Weights of a small image VQ-VAE: encoder arch efficientnet, encoder norm batchnorm.
Rows from block 7 of the encoder, named by matrix and row number. Each number is 200 + 40 x the weight over its row's rms, rounded and kept within 0 to 999. All counts start at 0. After the name is the row's rms in percent of the matrix's.
# convs0: expand pointwise conv (encoder.blocks.7.convs.0.weight, 384x96x1x1), inputs 48-95
convs0.0,103,241,201,197,149,213,222,196,193,258,214,222,219,133,221,241,287,183,267,187,203,145,121,197,210,246,176,256,165,179,193,232,192,188,185,231,171,163,230,140,225,119,171,152,199,163,188,278,136
convs0.1,101,208,129,160,192,216,117,151,190,204,228,229,213,214,190,216,234,203,200,201,212,171,235,145,271,157,209,183,207,210,204,183,167,208,234,183,101,253,230,169,147,239,147,139,223,244,185,237,148
convs0.2,113,189,185,202,159,170,168,133,206,165,221,186,208,253,229,153,240,241,238,182,232,223,162,167,214,258,241,193,205,264,218,155,160,185,176,189,190,156,224,150,170,190,102,198,197,144,249,187,172
convs0.3,100,161,182,194,118,214,208,132,177,165,195,194,292,191,197,209,225,151,127,162,179,168,233,190,185,210,213,110,255,226,263,258,142,170,309,222,201,206,194,268,154,140,241,187,235,157,160,226,261
convs0.4,099,113,140,173,126,232,171,135,176,146,221,221,211,212,253,203,229,238,200,239,249,228,242,177,143,145,170,203,212,208,179,180,151,208,253,200,232,147,136,242,198,269,286,216,231,241,247,154,231
convs0.5,097,204,192,218,238,230,147,192,251,195,153,206,233,161,216,205,207,165,253,141,182,207,189,193,96,138,232,173,211,254,182,160,174,181,165,174,250,162,192,175,262,178,231,187,225,120,188,209,267
convs0.6,102,159,206,147,248,253,203,250,228,173,168,243,273,151,228,243,205,236,154,287,137,169,205,189,202,173,172,170,194,226,236,170,186,242,142,166,204,209,196,148,194,133,206,266,177,283,248,238,211
convs0.7,108,205,233,160,241,249,199,188,218,174,155,264,153,276,249,230,127,207,241,220,182,237,259,217,130,172,189,257,233,225,242,135,220,136,181,198,124,239,161,183,201,255,255,131,184,237,260,175,240
convs0.8,103,240,192,207,227,144,100,170,213,204,118,178,210,175,201,184,197,158,160,166,234,201,174,215,223,202,223,120,169,172,198,184,190,252,186,195,236,133,176,229,244,163,197,247,212,202,248,181,121
convs0.9,110,269,191,109,137,207,202,156,201,222,212,196,195,213,267,222,207,240,243,228,154,185,224,167,244,136,241,190,223,200,172,175,199,268,243,184,166,224,286,156,254,255,179,204,270,141,196,175,182
convs0.10,100,91,165,221,178,200,198,186,266,138,134,188,214,204,166,145,189,183,163,202,83,178,171,217,229,253,183,256,179,187,215,217,211,279,161,209,222,194,229,174,173,111,127,192,228,226,184,145,175
convs0.11,086,178,205,246,282,142,159,133,304,242,226,130,223,164,233,183,182,213,241,184,241,206,226,266,272,228,156,205,158,128,153,192,268,170,210,194,254,167,180,240,265,215,179,146,250,164,195,154,170
convs0.12,100,199,257,193,187,170,223,215,183,139,240,183,215,210,152,229,250,193,181,127,227,170,199,191,171,168,191,206,233,282,276,179,160,124,264,150,140,189,169,199,157,180,213,298,244,249,261,312,209
convs0.13,100,184,202,179,235,203,136,199,212,186,180,213,196,245,239,168,190,192,266,224,186,129,235,197,156,193,212,163,257,141,183,256,109,166,128,188,220,173,191,232,200,226,253,182,87,241,226,212,212
convs0.14,101,206,191,112,129,156,144,230,235,141,190,257,226,176,179,240,212,160,225,224,225,163,191,228,154,314,188,180,234,288,136,249,220,235,235,204,197,198,175,235,137,209,191,259,124,230,218,236,121
convs0.15,098,167,233,224,185,188,206,175,286,188,173,171,234,216,213,220,176,196,218,219,188,195,255,242,187,213,158,252,198,264,227,231,189,102,211,213,199,122,177,168,143,213,239,210,281,157,225,242,273
convs0.16,098,251,188,199,181,178,143,204,170,237,199,199,152,225,151,190,111,196,187,179,134,244,208,187,140,208,200,165,199,181,113,118,211,259,170,208,176,223,211,103,163,185,229,250,145,195,233,209,250
convs0.17,087,150,256,194,203,236,191,135,134,119,187,234,224,190,274,178,143,222,243,193,239,261,169,197,183,222,198,225,288,216,175,129,217,247,227,226,227,183,137,215,178,187,186,235,176,123,223,230,109
convs0.18,102,221,208,231,225,186,252,201,199,279,210,214,148,183,188,218,150,239,229,182,226,233,299,201,223,254,156,181,161,188,229,193,216,172,196,233,185,190,207,175,234,174,176,213,245,148,123,161,231
convs0.19,101,259,199,212,148,208,261,167,221,288,176,182,215,148,228,186,168,150,268,247,234,203,167,207,293,234,235,243,302,203,189,251,200,186,190,222,195,181,227,161,145,158,187,232,211,181,231,222,186
convs0.20,091,257,203,204,155,133,283,200,193,179,255,164,201,235,251,169,147,152,178,235,183,219,221,176,163,218,167,203,172,219,223,165,245,252,177,209,137,189,236,54,197,195,219,219,190,136,226,240,279
convs0.21,088,155,212,237,201,167,133,141,150,181,242,251,177,194,190,113,266,155,180,158,278,185,210,193,212,178,159,131,251,273,196,169,232,207,176,205,222,197,263,135,198,148,168,184,222,230,209,171,183
convs0.22,108,164,199,150,280,195,218,253,221,170,206,253,184,179,181,187,176,218,223,163,176,140,244,214,226,174,246,238,160,211,268,271,224,258,192,183,231,172,241,181,158,179,215,181,231,192,266,323,200
convs0.23,107,159,113,139,243,198,146,231,259,231,206,253,211,253,205,224,227,201,207,169,190,233,267,226,226,180,217,154,265,187,204,228,291,130,183,191,217,183,229,245,207,145,167,281,235,189,192,231,228
convs0.24,112,212,279,181,253,195,198,186,174,206,194,188,207,135,262,152,221,215,273,129,245,281,158,145,213,231,192,220,209,181,253,177,207,198,272,164,155,190,102,158,272,201,205,244,262,151,233,223,214
convs0.25,097,183,231,266,232,209,208,183,111,258,208,192,206,293,267,157,199,255,216,281,215,185,146,196,127,267,161,244,194,222,189,156,205,125,265,264,183,230,233,231,158,229,200,254,171,111,244,178,183
convs0.26,094,192,221,211,202,217,173,179,177,309,276,192,156,241,151,224,173,157,156,239,159,86,225,271,142,226,191,175,159,167,175,222,182,189,245,175,203,209,177,211,202,123,240,146,238,167,161,280,194
convs0.27,085,185,187,206,186,252,164,127,202,95,168,165,171,154,159,243,100,165,155,224,232,163,153,161,278,210,186,226,273,191,121,171,153,190,184,202,211,188,244,154,215,221,175,261,197,221,225,147,209
convs0.28,105,195,184,246,158,265,222,188,234,168,162,259,169,160,203,183,236,179,255,141,156,273,169,154,138,218,144,139,187,198,227,271,192,224,187,245,194,128,159,242,150,182,259,190,206,209,207,221,166
convs0.29,099,263,254,122,185,199,288,282,163,196,175,205,101,202,249,247,162,231,216,175,139,156,159,168,158,181,232,165,205,226,244,250,171,237,148,206,202,141,103,143,162,213,249,186,202,169,210,239,237
convs0.30,094,210,209,158,188,254,168,170,215,161,266,199,186,226,247,165,163,205,227,220,223,254,183,252,193,177,243,186,258,157,238,225,211,263,217,280,215,269,138,125,231,174,175,167,200,214,188,261,179
convs0.31,105,178,251,198,151,216,135,238,227,209,182,225,135,245,172,172,246,207,199,189,189,219,242,240,189,163,205,222,221,165,152,156,194,194,235,271,163,177,183,227,189,187,173,163,267,181,203,248,167
convs0.32,100,189,197,229,154,181,244,167,137,228,172,154,175,227,214,179,150,183,125,193,212,283,239,217,185,234,225,146,214,272,156,143,280,236,156,251,191,136,178,157,178,266,197,139,240,213,140,211,142
convs0.33,099,181,268,293,180,229,201,231,216,201,217,227,153,169,223,220,232,201,192,204,231,219,174,276,218,266,206,160,172,336,240,215,196,206,245,179,216,198,194,165,157,243,210,245,182,181,125,176,239
convs0.34,107,225,209,235,140,150,285,200,281,198,231,160,177,230,267,153,227,135,269,157,218,188,241,203,226,286,168,168,188,194,240,137,186,154,245,221,275,186,177,232,175,239,333,230,201,156,164,205,197
convs0.35,100,204,251,169,213,191,183,150,232,161,217,172,219,185,210,128,242,187,198,187,222,210,226,171,176,136,216,170,278,187,152,161,224,217,206,247,206,118,205,279,232,196,212,225,199,254,188,200,302
convs0.36,102,225,141,173,163,125,222,197,216,165,208,153,269,195,262,200,195,251,199,186,143,262,170,176,209,212,116,220,159,196,205,209,210,160,138,144,243,232,251,159,197,185,169,235,204,197,227,260,196
convs0.37,098,212,116,189,216,164,152,113,221,191,113,155,222,246,166,196,206,188,220,151,136,164,150,188,215,241,180,195,185,215,161,124,242,171,213,260,128,109,207,141,142,128,200,186,235,154,165,170,188
convs0.38,084,149,125,211,242,165,206,221,185,195,212,287,226,230,217,228,242,213,164,231,176,109,164,138,206,245,251,245,148,201,186,161,254,163,220,217,227,220,191,225,257,223,219,162,255,221,266,251,193
convs0.39,090,251,233,244,254,215,169,269,221,242,208,247,186,203,166,166,203,269,210,221,169,126,167,126,185,205,135,215,187,291,242,210,267,186,194,218,219,254,186,192,176,191,199,170,159,191,154,190,198
convs0.40,101,160,145,290,232,222,119,232,277,207,230,218,232,208,219,198,190,165,159,238,121,221,235,188,247,191,153,192,230,279,156,212,164,178,178,154,138,239,215,158,273,152,210,151,256,159,263,211,199
convs0.41,104,189,280,135,165,201,170,169,183,174,185,177,200,163,177,192,284,265,162,164,205,170,142,177,244,187,242,165,226,157,130,226,161,221,212,182,217,222,203,194,130,179,180,161,232,252,202,242,236
convs0.42,109,167,270,154,178,211,247,218,158,218,213,203,165,190,182,181,232,157,168,197,233,252,238,198,192,186,238,273,147,226,219,299,204,145,216,145,186,254,237,222,125,178,238,195,182,147,205,197,237
convs0.43,091,154,151,124,147,198,204,197,200,208,193,112,211,155,157,202,197,164,185,257,242,178,198,111,136,218,241,151,243,166,267,252,187,166,230,257,208,168,148,189,240,173,228,277,253,219,171,270,217
convs0.44,094,234,243,171,113,182,183,206,213,135,141,214,220,198,246,191,95,205,167,186,212,237,225,128,152,182,190,170,213,200,219,196,183,214,232,175,214,203,280,132,177,233,223,170,188,180,149,235,264
convs0.45,096,192,155,163,223,168,193,133,202,196,168,224,192,294,131,134,163,226,230,277,148,122,250,239,227,146,225,190,208,195,94,144,230,221,226,210,210,176,149,179,197,185,141,205,198,268,149,209,164
convs0.46,092,185,236,255,234,257,287,169,187,195,238,134,211,161,187,190,116,213,194,246,179,211,283,223,223,152,235,238,153,245,227,211,223,242,206,152,149,166,198,163,261,203,99,251,145,182,224,196,178
convs0.47,106,248,146,164,237,271,198,187,212,164,209,180,226,159,220,201,149,201,261,211,192,110,157,143,186,244,163,182,194,223,128,109,217,234,208,271,121,154,229,188,283,158,174,212,220,183,187,254,206
convs0.48,101,215,242,233,193,224,254,184,164,153,191,136,237,173,237,224,168,179,240,251,164,257,210,154,251,191,182,170,172,235,123,231,229,153,185,239,158,164,226,128,278,165,188,142,202,146,207,222,184
convs0.49,112,209,290,153,159,168,245,218,138,234,159,181,211,216,223,199,259,203,234,209,239,146,203,193,198,174,206,167,272,262,231,189,153,146,241,201,198,163,169,201,234,196,311,241,145,201,244,204,243
convs0.50,103,194,206,127,185,156,217,177,229,201,175,226,117,175,139,203,236,241,263,220,190,242,288,176,230,215,239,148,225,184,151,233,174,162,220,140,250,167,223,188,171,203,214,174,253,255,176,141,154
convs0.51,087,166,257,159,276,148,190,185,147,246,232,224,236,111,175,221,202,167,169,157,162,240,191,247,125,200,217,190,207,207,229,152,195,233,258,193,244,138,198,196,251,134,199,201,194,209,127,131,142
convs0.52,096,237,136,119,182,158,203,179,199,198,217,224,185,272,255,257,173,172,200,227,173,143,174,183,173,225,235,209,238,200,127,179,217,161,274,203,198,244,228,182,242,150,269,182,212,174,215,280,154
convs0.53,094,160,208,136,195,206,211,189,281,262,263,212,139,195,254,216,229,184,165,192,222,207,133,289,192,146,267,174,212,216,265,158,196,185,181,183,238,207,164,227,150,179,188,288,224,153,187,306,201
convs0.54,103,253,196,223,263,168,189,171,176,116,213,141,221,174,211,187,226,212,238,241,215,173,242,211,102,154,226,184,299,244,218,255,180,171,133,173,180,201,244,209,182,245,284,229,239,231,211,247,210
convs0.55,107,157,176,237,214,230,213,194,206,216,210,252,286,208,186,210,169,204,187,232,201,186,209,262,201,257,208,246,219,226,145,201,167,209,208,124,128,170,184,200,176,176,203,168,252,180,164,239,179
convs0.306,102,144,230,236,144,137,195,177,200,188,173,164,229,241,228,220,186,188,142,251,198,110,280,248,215,185,202,237,201,191,266,144,189,228,234,187,155,196,206,161,130,182,205,185,177,190,182,191,126
convs0.307,104,181,240,199,233,247,177,245,210,241,164,176,166,169,225,203,247,215,128,240,239,202,177,213,151,223,237,159,257,141,217,281,148,300,219,240,214,173,167,271,171,174,209,224,302,256,171,218,182
convs0.308,098,181,182,206,177,181,226,176,255,121,147,210,202,290,215,208,143,257,230,238,202,212,146,181,208,168,205,239,177,199,229,240,207,221,183,201,113,124,221,237,171,160,213,160,203,247,175,243,250
convs0.309,097,144,197,186,103,189,201,241,229,168,242,181,174,171,181,235,215,160,243,209,167,137,241,172,201,227,132,273,189,171,143,286,122,216,137,214,272,264,178,195,206,235,191,225,252,184,210,236,207
convs0.310,086,114,242,188,168,176,162,171,181,120,227,263,185,152,248,205,235,297,183,218,149,255,223,247,187,214,227,261,161,204,100,279,148,140,146,223,210,169,155,165,194,203,237,214,215,228,174,184,232
convs0.311,098,178,199,215,286,263,141,162,222,253,221,222,202,196,217,298,247,157,206,210,135,193,134,233,162,233,184,194,123,199,247,234,146,187,242,185,184,239,158,218,93,258,173,294,247,231,204,165,148
convs0.312,101,92,211,151,202,198,183,115,142,185,139,217,240,219,189,155,230,202,170,171,203,128,192,215,219,167,197,101,247,254,147,189,225,240,222,205,160,199,164,192,187,233,173,211,227,280,259,201,145
convs0.313,101,217,173,191,221,121,108,195,194,167,218,200,214,242,218,247,211,225,205,142,217,213,233,206,117,265,284,215,246,215,227,214,170,149,259,140,225,222,280,153,334,158,153,205,210,200,186,219,228
convs0.314,109,185,191,164,204,247,247,247,229,159,187,176,230,165,131,169,270,194,190,128,103,229,150,169,148,206,195,202,202,189,195,244,289,224,171,210,170,276,290,183,225,252,220,203,166,191,196,243,123
convs0.315,102,193,129,174,221,175,292,209,248,246,223,175,197,242,213,208,186,170,159,186,95,167,198,168,204,201,237,146,170,261,198,213,217,185,182,189,246,243,245,188,182,169,212,141,244,204,123,200,216
convs0.316,100,280,174,153,146,183,176,208,216,95,201,127,244,186,269,223,225,198,222,181,118,105,174,168,240,209,255,217,237,233,198,150,195,183,242,162,153,264,149,187,193,184,213,260,225,183,197,261,204
convs0.317,093,164,145,243,171,200,256,168,195,209,118,204,259,229,177,260,281,130,135,178,175,196,265,138,202,207,226,214,145,155,249,228,217,217,166,221,241,148,228,194,267,182,157,192,207,229,144,237,226
convs0.318,100,247,257,198,154,199,189,223,196,261,259,267,135,249,184,236,197,152,306,175,243,182,256,222,229,145,224,158,186,256,215,231,189,186,239,211,192,194,155,180,205,238,260,219,186,173,247,220,209
convs0.319,093,154,244,240,119,153,209,223,273,170,161,181,180,228,165,247,238,186,247,229,235,179,152,230,155,197,233,241,180,153,129,284,208,215,195,183,192,219,248,183,192,204,136,261,253,215,207,229,219
convs0.320,100,238,227,190,186,168,158,240,161,205,217,169,231,124,223,183,180,221,259,208,264,165,235,220,117,207,284,168,180,278,194,172,246,177,212,148,178,263,175,137,175,168,191,190,201,215,110,217,82
convs0.321,096,152,205,235,243,234,329,179,212,189,151,170,258,195,165,198,156,254,229,182,205,218,210,196,250,201,227,199,194,238,228,95,156,168,173,128,149,250,109,256,188,127,268,284,144,173,185,193,211
convs0.322,087,283,222,228,219,187,272,226,176,182,193,144,185,132,179,140,144,262,185,237,168,249,272,219,108,168,222,211,174,241,173,147,195,169,191,198,214,189,125,222,179,178,205,272,250,231,292,285,273
convs0.323,088,201,187,195,217,138,175,164,304,135,173,142,175,149,197,158,175,213,238,182,212,248,243,195,250,184,214,239,167,152,133,224,106,300,163,140,168,212,225,165,180,97,187,184,212,219,208,197,251
convs0.324,105,173,189,241,320,210,140,175,146,176,146,275,174,236,201,181,208,160,185,150,196,166,194,177,203,154,142,186,164,125,158,156,233,227,223,163,204,173,194,133,187,239,217,226,181,241,295,230,159
convs0.325,092,242,251,176,225,176,219,225,158,236,168,203,222,248,210,168,180,220,229,180,264,229,183,174,233,150,208,243,176,200,198,222,186,188,179,183,204,280,146,149,178,155,249,214,208,226,172,168,249
convs0.326,102,92,235,223,223,245,170,252,241,148,196,144,220,191,237,203,211,221,134,212,210,164,178,192,205,162,190,157,142,158,188,185,163,215,133,183,161,156,109,224,220,87,148,221,201,265,260,191,154
convs0.327,111,175,222,136,171,129,215,173,179,179,199,231,175,218,200,187,242,176,224,250,196,181,250,222,244,195,80,204,141,208,201,235,198,159,200,256,146,193,217,190,175,239,176,169,210,264,227,249,233
convs0.328,098,211,146,180,230,239,201,204,186,209,161,180,152,191,158,174,171,194,150,174,199,131,246,268,165,187,178,228,206,281,245,186,146,235,215,271,153,255,120,103,218,224,221,93,228,209,211,165,230
convs0.329,102,181,176,167,177,224,244,231,197,159,121,185,178,224,239,230,191,153,176,186,152,169,218,252,225,189,161,236,172,149,195,246,226,173,165,166,218,210,142,210,203,217,170,221,205,192,158,217,100
convs0.330,093,201,200,250,143,194,208,203,196,237,149,218,157,229,235,251,290,200,194,182,232,242,133,219,215,268,200,196,105,209,167,176,156,170,219,248,240,215,193,213,224,208,171,249,231,272,175,204,248
convs0.331,108,156,211,157,236,185,221,158,177,110,174,240,275,196,251,144,261,225,153,218,247,191,186,243,195,178,209,141,283,236,168,193,241,201,192,200,181,228,162,173,225,229,162,174,229,213,201,161,136
convs0.332,086,240,201,212,150,200,149,193,145,164,213,234,177,225,219,232,160,210,147,118,222,114,271,190,232,259,233,218,208,187,190,230,230,187,208,157,217,185,174,239,220,147,189,156,248,142,209,182,113
convs0.333,097,222,224,240,261,211,217,172,127,127,284,121,215,235,214,136,218,176,201,153,264,253,119,128,198,135,201,203,206,151,212,244,218,202,222,229,190,197,273,160,243,132,159,178,167,222,188,191,234
convs0.334,099,235,190,249,166,174,166,202,231,194,200,179,165,188,194,168,200,130,189,217,220,258,101,166,209,241,211,206,260,150,234,181,187,257,174,219,198,174,202,200,124,196,222,255,179,215,240,206,188
convs0.335,087,173,187,253,173,195,250,201,192,184,162,150,223,212,265,153,238,194,212,160,157,148,238,175,207,126,138,177,203,167,198,264,201,150,245,235,221,165,200,220,149,234,226,135,236,222,168,171,177
convs0.336,096,223,196,190,259,252,192,206,123,157,200,267,236,214,202,171,250,199,233,188,207,157,220,169,199,186,260,154,196,235,171,195,199,197,165,206,215,149,130,67,186,169,174,164,169,243,203,236,170
convs0.337,088,175,173,162,191,237,141,212,252,161,214,193,161,200,229,224,198,231,222,276,240,195,234,182,271,169,190,151,224,192,189,177,240,178,150,212,177,141,158,162,129,175,151,217,264,126,258,161,182
convs0.338,102,167,193,198,264,169,229,160,195,173,160,222,206,159,148,220,251,217,200,243,170,147,220,203,201,259,207,199,232,263,221,214,141,136,282,214,170,225,208,218,197,178,180,191,144,196,222,190,206
convs0.339,100,252,230,196,182,279,239,216,148,177,226,222,215,252,198,180,167,229,264,206,176,114,166,173,228,172,208,226,268,202,148,183,236,148,232,188,164,209,153,217,276,181,244,191,226,190,153,216,172
convs0.340,110,180,102,238,205,153,127,201,222,189,202,170,213,184,232,185,178,220,233,273,247,221,161,172,247,183,269,114,216,206,200,283,156,253,196,232,203,181,149,296,199,167,177,171,195,165,208,184,123
convs0.341,098,197,130,205,179,125,183,248,169,227,199,196,205,195,141,166,247,159,236,162,205,229,227,202,228,174,228,211,187,207,210,168,192,252,220,209,197,313,117,215,192,191,167,168,248,140,213,172,142
convs0.342,100,129,161,210,201,259,241,300,239,217,193,188,193,212,236,196,287,253,181,193,165,144,189,208,238,179,221,227,161,228,204,191,146,192,174,165,175,201,88,226,197,174,228,263,234,188,184,207,142
convs0.343,101,215,259,140,190,215,224,204,207,180,172,230,210,179,203,164,185,162,175,228,231,207,186,222,166,219,244,202,264,139,319,174,176,131,209,139,255,173,217,182,209,254,212,205,258,168,191,191,258
convs0.344,090,271,158,232,183,235,156,211,193,201,198,249,259,231,212,181,179,269,203,227,153,219,178,174,227,204,258,223,241,263,192,178,306,178,247,173,178,201,222,174,173,187,198,108,245,137,231,211,288
convs0.345,095,147,282,259,259,222,201,196,245,179,209,161,151,178,233,187,82,115,222,222,211,132,130,202,273,181,157,256,200,193,232,214,204,241,242,210,214,177,200,108,180,172,182,198,196,211,227,245,247
convs0.346,105,203,205,209,149,194,252,190,207,216,177,228,266,202,194,191,162,139,114,228,210,183,196,176,282,239,213,187,206,186,135,335,185,135,209,156,152,184,204,237,140,179,163,181,233,152,253,220,235
convs0.347,105,160,249,155,216,120,187,170,157,202,214,168,314,148,240,215,254,135,194,228,194,224,194,150,229,257,173,192,131,150,152,211,136,169,287,161,238,263,239,190,253,244,202,202,205,161,298,170,213
convs0.348,101,244,193,254,210,224,196,264,194,203,66,229,175,249,187,191,245,233,203,200,145,199,223,278,201,250,150,226,141,191,250,203,204,198,285,240,189,208,154,174,215,197,224,262,229,144,221,210,268
convs0.349,103,190,217,223,212,183,212,212,265,164,246,156,220,202,222,150,250,299,186,167,177,214,218,209,308,195,194,227,208,209,215,195,201,227,144,121,204,213,145,267,253,140,160,151,213,241,210,259,185
convs0.350,084,214,179,193,211,211,190,119,233,137,162,185,131,137,205,146,206,221,231,190,209,281,259,175,233,123,167,200,157,212,207,251,211,155,159,184,182,141,201,217,171,161,199,253,189,204,166,217,177
convs0.351,103,143,208,185,184,170,299,196,205,176,224,133,212,157,212,190,272,288,215,186,196,267,211,172,202,198,174,212,186,244,191,160,182,140,112,132,229,214,186,195,228,211,169,168,178,278,191,236,207
convs0.352,094,229,194,226,258,172,213,178,186,237,188,220,171,219,197,214,203,213,138,254,155,188,182,241,226,140,152,208,163,184,216,182,171,203,277,205,299,228,167,215,172,177,218,202,164,193,214,117,285
convs0.353,079,172,247,168,157,176,223,235,225,111,177,145,162,186,208,186,170,222,172,182,139,196,219,138,205,239,238,239,218,160,158,165,170,202,216,176,150,272,149,224,197,173,254,262,220,272,222,189,186
convs0.354,115,268,161,223,145,151,196,184,100,257,95,133,189,139,206,183,164,187,167,211,185,193,218,160,163,204,279,162,203,203,164,175,231,145,221,180,247,256,209,268,180,200,177,187,177,207,211,245,197
convs0.355,107,226,169,224,208,170,218,189,178,194,179,189,219,185,262,198,177,268,173,228,232,170,203,182,235,208,226,155,199,200,184,230,258,275,282,116,226,171,229,224,202,175,178,254,170,240,175,207,136
convs0.356,098,188,170,205,168,166,202,176,195,153,194,248,205,245,276,300,152,217,186,203,156,182,284,261,193,223,140,263,218,224,174,170,152,121,219,240,187,199,189,183,293,217,220,206,270,158,175,211,215
convs0.357,091,215,210,194,189,206,127,156,158,213,270,271,204,224,157,234,132,205,182,149,244,241,212,168,163,187,255,190,269,169,70,139,178,182,187,176,153,158,205,175,223,182,206,217,196,254,240,200,283
convs0.358,098,187,106,289,159,230,263,243,167,214,160,202,197,167,160,219,257,171,131,205,155,278,208,169,200,218,237,147,241,229,226,226,179,202,181,187,238,176,119,216,156,174,194,220,232,136,246,211,162
convs0.359,105,241,238,217,221,248,211,249,217,181,126,177,178,228,268,107,207,168,153,194,174,173,199,231,220,178,174,181,192,175,235,161,100,255,187,168,144,224,226,187,220,236,185,108,193,144,169,264,188
convs0.360,099,240,252,213,148,199,256,253,154,159,166,123,224,243,189,143,225,158,212,240,234,238,195,202,239,221,256,176,268,236,170,175,160,177,198,254,141,239,216,184,161,230,179,205,222,189,195,138,162
convs0.361,104,265,312,172,230,184,242,173,201,108,186,174,177,191,150,114,167,229,158,155,179,331,145,218,188,168,226,239,195,186,207,208,206,184,223,242,201,157,193,184,144,188,134,183,245,205,251,213,177
convs0.362,110,240,241,148,189,190,255,165,160,255,209,220,252,190,203,218,140,170,159,207,185,202,248,203,259,194,188,220,150,169,202,141,208,196,230,167,171,186,172,145,258,305,213,324,207,187,259,216,231
convs0.363,099,199,216,235,201,154,240,120,164,140,144,183,212,225,283,245,253,244,206,259,150,235,214,220,144,234,180,206,185,225,163,137,216,197,161,149,142,202,128,227,163,190,188,254,165,206,211,249,209
convs0.364,100,262,167,240,229,185,216,253,263,151,185,198,279,178,176,141,201,202,179,197,225,218,211,173,230,309,236,163,185,202,160,220,169,211,248,161,196,196,199,169,185,172,192,227,212,184,180,177,132
convs0.365,109,181,230,190,187,189,155,141,174,225,173,181,219,281,184,186,184,203,165,201,226,251,142,224,257,255,169,310,188,246,263,203,202,135,251,157,221,177,219,218,210,113,135,278,173,151,154,193,193
convs0.366,101,200,236,206,178,194,263,191,176,217,177,202,141,169,290,232,221,163,231,229,219,184,147,181,211,253,126,159,177,149,239,191,163,195,193,197,122,108,171,194,135,144,214,174,121,219,142,216,142
convs0.367,095,183,164,239,193,185,158,246,201,170,245,217,289,188,182,242,255,254,163,217,196,280,296,199,122,193,210,247,247,270,266,247,201,234,232,198,222,213,192,197,196,195,218,216,148,172,146,166,185
convs0.368,102,197,223,260,249,217,189,217,243,190,185,158,267,226,195,195,193,213,118,153,141,239,286,233,122,215,154,228,199,237,115,195,255,199,181,186,225,156,237,149,163,200,255,174,238,152,196,221,134
convs0.369,088,104,251,237,201,178,171,225,266,215,211,133,188,129,237,198,193,123,191,153,250,302,181,176,249,149,211,183,195,149,197,222,242,195,242,226,230,207,236,195,135,174,213,211,183,197,230,154,164
convs0.370,100,151,175,180,104,238,226,141,228,114,261,193,224,209,196,252,209,161,226,206,172,219,146,172,230,178,148,193,245,171,171,278,187,264,211,175,243,147,144,185,184,187,203,253,274,156,163,197,210
convs0.371,084,191,230,180,242,258,194,221,211,278,221,260,145,211,153,160,235,125,209,227,190,225,115,263,164,204,129,241,212,173,137,240,187,239,234,188,169,164,201,236,239,179,217,214,154,238,205,170,344
convs0.372,097,260,275,246,185,224,252,249,162,298,188,115,198,161,183,159,134,180,215,182,230,194,237,211,181,233,196,180,172,212,217,252,206,231,240,164,201,199,230,231,250,150,91,217,125,208,197,188,237
convs0.373,093,241,214,246,218,203,255,269,205,224,195,158,227,222,189,210,195,200,204,174,230,298,234,217,150,292,119,165,186,213,137,223,209,234,248,233,170,190,162,197,176,218,161,189,140,212,122,204,185
convs0.374,101,236,199,247,176,172,231,229,258,214,105,185,251,177,172,209,225,247,286,195,164,125,199,208,167,177,253,208,124,174,187,169,146,196,262,266,231,255,191,166,195,237,196,229,247,167,187,179,279
convs0.375,110,199,217,219,172,190,226,182,236,176,216,194,275,195,177,265,222,204,265,248,239,184,120,202,171,179,246,256,200,227,167,178,193,236,191,67,168,198,179,167,155,96,180,229,227,276,229,207,140
convs0.376,097,139,246,152,219,246,167,228,227,190,153,99,213,173,236,237,196,229,243,155,182,199,253,189,153,151,165,132,218,230,199,170,179,186,152,200,167,212,199,218,177,196,230,229,196,165,243,176,217
convs0.377,098,243,185,255,217,267,120,155,206,207,159,281,191,302,124,168,173,193,163,198,233,171,198,174,190,169,219,187,172,202,224,221,173,240,174,190,154,245,230,208,259,273,158,171,180,140,196,231,280
convs0.378,094,263,216,194,236,107,150,241,175,220,251,141,164,200,285,169,202,166,270,210,243,195,178,210,200,193,279,249,179,190,231,231,161,215,164,218,267,267,248,220,201,162,175,205,175,106,289,185,166
convs0.379,102,181,258,149,207,158,234,156,194,180,164,190,263,207,239,192,220,154,209,251,205,247,193,211,296,241,183,261,213,201,233,145,190,164,230,257,229,248,148,186,195,297,157,252,215,148,104,161,224
convs0.380,109,258,196,189,143,213,193,196,223,230,130,215,196,193,175,199,219,161,242,289,198,146,148,259,265,206,234,121,196,94,179,155,184,231,195,131,184,209,209,274,173,244,233,172,186,266,165,235,217
convs0.381,093,181,200,265,260,187,206,188,207,217,235,185,218,191,244,218,171,225,204,197,200,285,131,198,189,245,184,244,161,223,234,183,182,193,192,200,250,197,180,180,212,185,104,125,198,214,183,179,174
convs0.382,098,177,136,206,194,182,221,238,314,220,122,104,222,234,170,158,255,292,143,198,259,153,178,267,244,277,249,223,182,186,204,248,257,176,268,246,200,196,174,261,231,207,193,213,209,222,200,195,134
convs0.383,102,192,146,196,214,203,164,188,215,164,150,198,213,206,176,185,222,211,253,254,184,217,202,157,255,224,174,144,153,133,172,91,242,160,128,252,168,218,213,279,198,161,252,176,187,176,118,204,229